python train.py --arch="caformer" --model="self-supervised image encoder" --dataset="scattered letters and digits in many colours" --train_examples=195000 --image_size=32 --crop_scale_min=0.2 --horizontal_flip=true --rotation_deg=5 --color_jitter=0.6 --method="moco_v3" --norm="layernorm" --norm_position="pre" --activation="squared_relu" --mlp_ratio=4 --head_dim=16 --fused_qkv=false --qk_norm=true --parallel_block=false --inner_norm=false --patch_size=[2, 2] --depths=[3, 6, 6] --widths=[96, 192, 384] --kernel_size=3 --projector_hidden=512 --projector_out=128 --projector_hidden_layers=1 --temperature=0.1 --target_momentum=0.99 --init="torch_default" --residual_init="none" --optimizer="muon" --muon_scale="spectral" --lr=0.011 --momentum=0.95 --nesterov=false --orthogonalizer="newton_schulz_5" --adamw_lr_other_params=0.0022 --grad_clip=1.0 --steps=25200 --batch_size=128 --epochs=16.5 --lr_schedule="cosine" --final_lr_fraction=0 --warmup_steps=500 --weight_decay=0.004 --adamw_weight_decay_other_params=0.05
Rows from block 4 of a small self-supervised image encoder, named by matrix and row number. Rows with one number belong to one neuron. Each number is 128 + 32 x the weight over its row's rms, rounded and kept within 0 to 255. All counts start at 0. Numbers have three digits each.
After each neuron's rows are labels from the 100 images, of 14976, where the neuron reaches its highest value: "top examples" is what is common among them. Only what is clearly more common there than usual is listed. The data: scattered letters and digits in many colours. In brackets: how many of the 100, against the usual share in percent.
# fc1: MLP up (model.blocks.4.mlp.fc1.weight, 768x192), inputs 0-95
# fc2: MLP down (model.blocks.4.mlp.fc2.weight, 192x768, transposed), outputs 0-95

fc1.433:151155151138125117140114205123174176096134123119134079075118145228140126137051179151203107143069117123129138056076152099079085119199152154132108078108149113102106112119136102103124123095172131147104135178146113164118167093140160161107074101100094173117143147148139181127104127113137089113
fc2.433:111075119172108113091174109181093056158141164145086120127122178140221160116123071114130120108123168053093097182157099089101111134170130162154134146143125166141162140154126175126142135134125155097142097114136132166141148141122130158184149105093136150122172137193091075120141118099117081055
top examples: yellow (64 vs 19.5); pink (51 vs 19.7); count: six (51 vs 16.4); orange (49 vs 19.3)

fc1.68:107115141135094106145147086148108102127080161125059079076135080110137133160122192159137097069071123129136103124093113162139102103198118167155127080088146136177109116165088172054129102162142177118167084142139176089160124129197103116150121108115097166083096142170120127024141164077128114145
fc2.68:124142198136165114150093142114149103098131126140173135164121164103152094117133082077142159157094140103122180126144137147123160169088132116103143143119101190102147093105178157174082139099086137102097129105146125145079181081142129152161121101123157107112137126160130154179081120163122104095
top examples: blue (45 vs 20); the character Y (28 vs 9.1)

fc1.655:133121163107188129121164112113161094115127119178165118126106188108091152112138076083142102126101120118165110108191158129142151089121136071178185121204098120083100085161077140071109069092108049168138106156180117172139167101135118160098083117145138163148133151171108161167153105141128166141
fc2.655:175156101135106151164124100165123147099125106124100080134131073135161137167128125174130178157169116144113124118093157114094096073113150145095088081112156198158245138126120107082188174099146156128069146089119118111160086105083123141164131124098119095152141104087146055121137153130153118142
top examples: yellow (60 vs 19.5); pink (56 vs 19.7); white (53 vs 19.4); count: six (52 vs 16.4)

fc1.367:150080134156137173073099134137173178164104161147127117154116082132094142145087154117104073055086129121165120136070124106159070155123124106094153106155109073076133145143137086135116118172108172133137154121120146136175084138136113132157109134084064155110188111172172114163100106112128118152
fc2.367:097148096071163057181084143115096132146112104140077120109130149127126124128174089094098150144149162164121170187177156103139158144137143148109132096136127116154192170132151144143063115098131111134144106150112112128092130167139126156180154172144161112117082137075087119119133155157161172137
top examples: yellow (73 vs 19.5); orange (49 vs 19.3); the character Z (29 vs 9.3)

fc1.739:131134137104172092167117160108098161103119148116126126159161194123098138145145115124103190114155158113148114120160120153153160096110102140133126180144176156108154243156134135127143164131140089137132129150112164135142121124139134092075161123138171166150138093108127137194155071146174115088
fc2.739:080164159078093075180137127111101124121142162163041177124116098100118126127119069115137081127097168160137133155081186067067105101170133127109077076123100146101173130117129151152181149064110145148149122116160132150163113121131055090152120159097113094127130151106144131189091140118153078211
top examples: purple (64 vs 19.7); brown (45 vs 19.9); blue (42 vs 20); black (41 vs 19.7)

fc1.443:161150098075151140148087141149121170088071130137116091101117126115150151099091143146151095116101103148151224125087139088130118126066136157179100155080103045163119134141172149108120116161166192126145154177120198121145106091079079127137152119143163102132148157171118139120066118117131042151
fc2.443:122112125161106095094170115114202093139145065093097172133091177136139160192092099138101148109111148102096075113110114164152104144150107178105136131106123163082136165127109092137112099106058096112160081132125117139164099129175164182142115115128117152169161072058111123141163153085204136161
top examples: green (98 vs 39.1)

fc1.417:124145206139147157102107091200140127112074070086135113161152138181093110104162113066152137136118153133123135123106101135131193200141099132126126144152209143124109120133160170162105134149190106150151134162112130172126112113109133162104126193134151109130088070166123141074124097105087099156
fc2.417:174119163190083150111142155114122089104102156086133152099136137131125110177132132166139134119153118144110151144195151136082093126095141147155115117106195110116100095155175126092113100161085094069167167165117122078148082082116126179148123074132133155103122136062144159101095123188149114124
top examples: blue (49 vs 20); the character W (43 vs 9.5); count: six (35 vs 16.4); the character M (27 vs 9.4)

fc1.631:117165145126140190119143117152206131212133147215143097102152076147091073124071118167109152164072170142136125147105157165177160161094071096192112157137112101147101101040123132185174127126109118139161137092101155117109077134185149151118117161090135108102152088130089083113145137166134123152
fc2.631:113042122094084105122156136166131127107199124082138113177136117137134139181211168125144162085125085125116110103145130132111138158209167189073164143082136118066132135148094153118078082106139149123115070151166162145119125121147088138100177124179161119100172100100071146096113098117139112099
top examples: purple (48 vs 19.7); blue (48 vs 20); count: six (37 vs 16.4); the character X (27 vs 9.4)

fc1.74:131073123051141173158132086142151107111102106058130134139127141134081156111198210100137118085139177069157113104107152122112144116126186126142130107154137112128164142168130156077199119188147127141124167111146119128147090133130195143101123140125197104167154043097111103193086072153149116118
fc2.74:137127106169092077151084124095114132172100173080115172173094094083108109135124070194155111136113159097194106170153161151168161093163123133113124142096081145145107159121097144150113134107129141101153080157066163067162118076099092140083060102083115129141112156142175164145161130134144139181
top examples: blue (51 vs 20); brown (44 vs 19.9); purple (40 vs 19.7)

fc1.747:134166120133111108119093175158113143101143103094140142120089090178163120050126125143123096143083165090133150149141090174081184175087160163116146088146112152113118101110122126114092093133107146121184105114128086096144084093184114116159118109167144129112143072114129057158115069135179067084
fc2.747:128175136158103133128139133114070101161137157114130144113108146099088145113148185149083109110143152187132070104105156111154157120121130105045109194132144113122153093163095143150133048114121126131074137114176209076123200071110121100072155143114100067153136126083099136065104191146103148175
top examples: green (100 vs 39.1)

fc1.671:117185141079158076131137088107133117078142165180120079089122105152151137158066164149108167116074143155148106187094183096136139128164166169138126106147123159115152099162145131141089154111110179138189158144110061132170116108159134146145130122104108160109135084189123163138076135152071078140
fc2.671:136092105125187134159101133155085144172105070123167112087142200134146125147109076156152114131077167154129170150103132136176108154087168165140110095188150156200122141183134099134124147125067155084082125101143187102151146185128084139084083160132150095176093108127071092172155133137129160086
top examples: brown (67 vs 19.9); blue (52 vs 20)

fc1.481:152189106132163154115047152158145095122137134182128111167134068167154150138154087146137093104133128140129099099142098154094198115147126134214126144118144136087130088103139127073140103127103141095137096108127128115179085155151140158162136106150090127107144158144153122095139141156108150145
fc2.481:134077101157123120160072161100089127101155160112088142090123055108112112130142126094140140194114148104139182134156119047113135083135050184156079138167139156174192094146165137107120117115128084097110178134110036150053152137080095151154206131129136146107156116084117081130135182134116134102
top examples: yellow (60 vs 19.5)

fc1.696:094103068140141149163102126136172146090114168182098108126108094116118112122130144152190132078131087089119150188125116169103083144134128211160125115169131155106156116072197123130127111176141162141167131167142077135125115135157135083163127117219135161116060125137097099093104123187158121064
fc2.696:137129135151166130086116140120143107157129092121165181126078189143107132057101106072076100137097182103144115097128199161163121109118149177142139120078102099110188133152089120130132120111108148122171074159108118142128111116114154045153113093104155116113176103176099142107144036130138147157
top examples: brown (97 vs 19.9)

fc1.263:118167079050125127182137126149109113091138090081152094103187126155144167125130082137127115113137152097086056170129162155100131160137165086174124158125122157089138147117130132138138156104120070155150152117164144168141129071103130136107170132134156114129106152091111091155065064082073164123
fc2.263:152156124169081081104086192204142093137126146146123172114108132115110130176123064097076171191129187125140141036106163103134144129141142174154095121108073085159118143059141114149141119148174138144117112160135122128168089114170088080166089156120085118109102120114118117091120136116160146172
top examples: purple (67 vs 19.7); blue (53 vs 20); the character 4 (25 vs 9.3)

fc1.75:084113138117062173125180174122115086137151123109106175188093150141142113122087157139088140060136111132170126066121018148150181126118147144133101127119085104117161112169186096096141139178124119122096135109121099145205106101088112101097166176167152134159143104154094206114163149088143097171
fc2.75:172146176128119100152094101118081133147163180078084158143139147164131079130138079134168074186066165195107149107129113149112097162146112126117176067115094130079099177057106140136148186072115140207158193094152097145080161063093115152165116110096122115146097125164130171096134120153131144107
top examples: blue (70 vs 20); purple (57 vs 19.7); black (50 vs 19.7); the character M (37 vs 9.4)

fc1.205:132159093120085091149118126119107133121197092104194117143138102112179083159094146121147143110158138114079119147101088195127123127117162137104162154110111100138113142134117149148136099110122133127088128086104112119176094155195172118204111128095120142158117129176068132113144158106097126136
fc2.205:102088140159127139157137144145135088113111133089120153135072085095093153105119125152134084093079137137123172114158141161129136139167121120213123142112186089076122084094131102170149144168106156123096115193176141141122170119089146094064171125131191150080174169123169130147139144121153152083
top examples: purple (57 vs 19.7); brown (52 vs 19.9); blue (46 vs 20); black (45 vs 19.7)

fc1.204:169076147145132127145121120123114047190147153106169168142142139090168160147118111102073129133095130122094076157128150159126119154148144145162162110116099126129049083138133130157148108104149096110102179117151106068130096063159116103108156161070195116152084123130134180184106155140138164102
fc2.204:126162131090105098117104142156122135082071065093090086109115073155079170119152107177131128094176142151128168104145115171099121151177090111108089133112146156115187141149157142130179136225088130115106113095114159133143136127160144151104154096171094041133142150099158067134157073175103107176
top examples: brown (52 vs 19.9); blue (49 vs 20); black (47 vs 19.7); purple (42 vs 19.7)

fc1.685:104186162114113148182095087163136140137167164124129064133139145140170121130176118085126111134070155130113141138100099126160119172124137189166160182099162098126093137107129136166077103080141154168177157110121085118122081146180079145142110057157104089128108133112173089102086130154219007129
fc2.685:127117129146119127094091180122159088180091083151146132129087163107140132087089135145115161113146130189146149097116133133137170164113107099092159157112104189159117068141081089125133114164098155104101087117141150124136159055153074088131153112165139130120205164162085108100175174126130183126
top examples: green (93 vs 39.1); purple (40 vs 19.7)

fc1.416:167170117128128072078082138152102141127101230157107123101104146114111149109078146133144181149097186140101148080182170180124180127183149164145098108118079101190061169145137096129120143117068114121122097127141145125222082185133133135113150096102171102128125098083120089170138151164147149072
fc2.416:173076149100076176139147156125064173153103089130183087083145123186138131127113126137073101137089138119067168118126143091125150097076128099168103154089136176178128138128162092135120133175159105090122182149105078147110208070141110097117097158131142107158150163070146154079147154136040154128
top examples: blue (57 vs 20); purple (48 vs 19.7); brown (47 vs 19.9); count: six (38 vs 16.4)

fc1.667:091169086094120162038149151137139157139175120168098133104176156160127159100083121095123183158138117125191164111130118083099120105145141124094048137133094140139156162120118189124097117108108142124155145157186144150155216129131130096179118090097110125128136142131093194136133108126107091140
fc2.667:131108169154122159105162112154081079152174114116087112158054065097123127187123111169120058121131123141174095130127106149158158163111141138124157121132119094121103090142099131113169148193102202141112093096068131126143087097125163163085116172172133136168149134145101113118120129134141093130
top examples: blue (92 vs 20); brown (49 vs 19.9); black (41 vs 19.7); count: six (35 vs 16.4)

fc1.763:090099116053098076136149145069170159097107160119111103223104083127129129137121113159125171111082159148153162111117095047143151088144183149105110118131131215141130139164200089197170077140134145137142134140087181141148095093072168162138108106093129121151174169139137204084103117122135122128
fc2.763:192115116147138105107189124192053092168177151163187116134132122130154107152146155122092107148120124128112112123109169138105150148107076113187117167116113076133079155168116132068094160150150118152141110079164091130087117174133159126171171112180147112089072135110129144109120115059126147110
top examples: the character G (27 vs 9.8); the character C (25 vs 9.7)

fc1.372:134155115179143062138146162169156211101114136102113083162132136192116074167134124114091094123139151162141114166138093106126120097108164178101130140062075063149045128202075106117103141187147122163143130102140112187165135129148112127105143140039127142052131150093114149151181138148123135149
fc2.372:146155090138178128145131114101098087124166113159163143083097124094123161100157147123123173155070084115117137082183147107160115130139091041155121109208130177096147148097171126109154109150148113105047145128080107061096169103084146116112133132203171177180155120093151153080153129115128101080
top examples: blue (43 vs 20); brown (42 vs 19.9); black (41 vs 19.7)

fc1.457:117126158124167130104111088103123107075134139098073178115168137133129164092098093114111144154125141085138119100113110067176135167155182135131117063164066139198163175104127123143046111150103166127133113139116151136120105091135171153176103078154090230058154142125096146118123164161085110125
fc2.457:095120143171063105162185171153178115149160120120141111131097112161155119082123175155098110153169111103122110085079133098160151110106109127172171158091169075101115154148072111140178092087169132125073106112150123113130166151097115143106181122076160112119057085068098136135152116079129169137
top examples: purple (81 vs 19.7); blue (54 vs 20)

fc1.686:091112128136130072136139148128168137131111090131169138088075180095199143148167109106068109123141082196121115179163139167150104177152131145116104126135150155155067102088141132134080161105130109088121100097162133079141128195080134151121112172117075122164160132141094128153125187163109154135
fc2.686:182160098128108117101187155145133089105108118147121144132120131136073119129067087127148175147093140160139188102109134116079122094133109212113095140066141113115137124147109129136148119153123139146120135124107110183071121090162092120065135124122137123074099128083181133164071093146110105132
top examples: the character G (25 vs 9.8)

fc1.641:153161171119148109119083137164171105146110131183114100131098175147109077087162142129160150134109124173132176106129078115140138072056107140147125166122126119162127136121166155133108126177105068106090146157135059202128095158093138133109173060170059163087150133175099073061134183124123100186
fc2.641:132091150158129171132143174095088071109081125104141108136100117152163115142092068095151151133114144092103141102174191089117128137193127095177085165120122150135161165148119080087176148086098089078170172166100144073172176138185140149099113156081162098182100153138164109175099073121065195111
top examples: green (66 vs 39.1); the character M (40 vs 9.4); the character W (31 vs 9.5)

fc1.522:110123118131159168124108133103134088044150115156114110153120130129099158182089122167142157146081109071135116102134141090093170160175066214101096103165119145120119082132231124101127133114120145113175139129125070159196131112154141139164106134124099131092084169143107128106128147142145117093
fc2.522:117115122139129147089092142118135136117091096100166135134132184137132110094126151130114124108162126152158092134100175156084074156107103069105131169154139172167122130139040076198151162149103121107159123123147158106174210176096153039106128110064155090161101176115067104070083124127160200167
top examples: yellow (99 vs 19.5); orange (44 vs 19.3)